{"encoder_depths": [3, 4, 6, 3], "encoder_kernel_size": 3, "encoder_widths": [64, 96, 144, 208], "decoder_norm": "rmsnorm", "decoder_norm_position": "pre", "decoder_mlp_ratio": 6}
Rows from block 3 of the audio encoder of a small audio captioner, named by matrix and row number. Each number is 128 + 24 x the weight over its row's rms, rounded and kept within 0 to 255. All counts start at 0. Numbers have three digits each.
After each channel's rows are labels from the 100 clips, of 14848, where the channel reaches its highest value: "top examples" is what is common among them. Only what is clearly more common there than usual is listed. The data: notes from a synthesiser with random patches.
# conv: pointwise conv (encoder.blocks.3.conv.weight, 96x64x1x1), inputs 0-63

conv.21:085141097148132131124114108128130110147172123133152130108184105150110115150099114128164064119125066164126129156166112128111145141097127119128181102124106150101097143115146130146128126140146110
top examples: pluck; bass register

conv.42:111102126144128179093117119142155134159124138149128153125139137141151175103157168110135127110113083128163153140142129109141126173087133113170119184098135141117140184108109154134141105160122123
top examples: glide; filter: high-pass; detuned saws

conv.74:098134155144150149160142106084100138124120130131161105123134139136124122143112095133173104185130184096129123139127134089097103156137120122121175088123138123131114134132160115154129119145114058
top examples: pluck

conv.39:118108128158089081165138115129117170107110134092113119157141107119128112112112123140146156157096125137147087167128145107158129123148096131122153114165088125093121135140142129096124143169061153
top examples: triangle; pluck

conv.48:123102127133142154116130110090097135132116093125126118145142090099184146124119122133094131114143153172096145142169145113114123143123143147109144096123120104120167137103079135171126108060136170
top examples: swell

conv.95:140111122136122074101164130173117130108146131111170127141142112123084146143115068122140122161150152102123101127139136190158097164129111144100135150119137141149103135184132153119133119149099121
top examples: triangle

conv.8:115094104121125135146117149109159149121107109129137135173119114120140130112119171136101131100155124144121191127136152119119109099101141121097105198074111119098102174110095103126122128149152148
top examples: swell; triangle

conv.73:132074118076122120129129173119143125123125095136133133140148138153143113096146155155130113114151121161107119170166118121120124130120126162164120138115138160123187098159082142107158133129188144
top examples: swell; triangle

conv.17:110132151103120206123129114162125104129155153130177132143114117069108131120140083112119105148152123110125133123127131173112141175131128092097110154091115106080155142128124112112128109109140132
top examples: pluck; bass register; glide

conv.65:151127137154101105107171127108128114140097132128094082092077124058142146125153139113156126133155119175141126113100149162116120114123146110119100117132109161087129122141091129091115166137134110
top examples: pluck; bass register; oscillator: triangle

conv.31:140124158117114180114134108135144129125146139125085148084145092124093107172107103131126135117145132165111136147137156155108124172095125137108120160088105124142165165183134149085163128127122120
top examples: swell; triangle

conv.54:132048161121128130088114170120144150131121130146123156146128136119143118142115127112101145096132141095101085158178124162110112138093125148171123119118126158141087114166120114147132137106088113
top examples: swell; triangle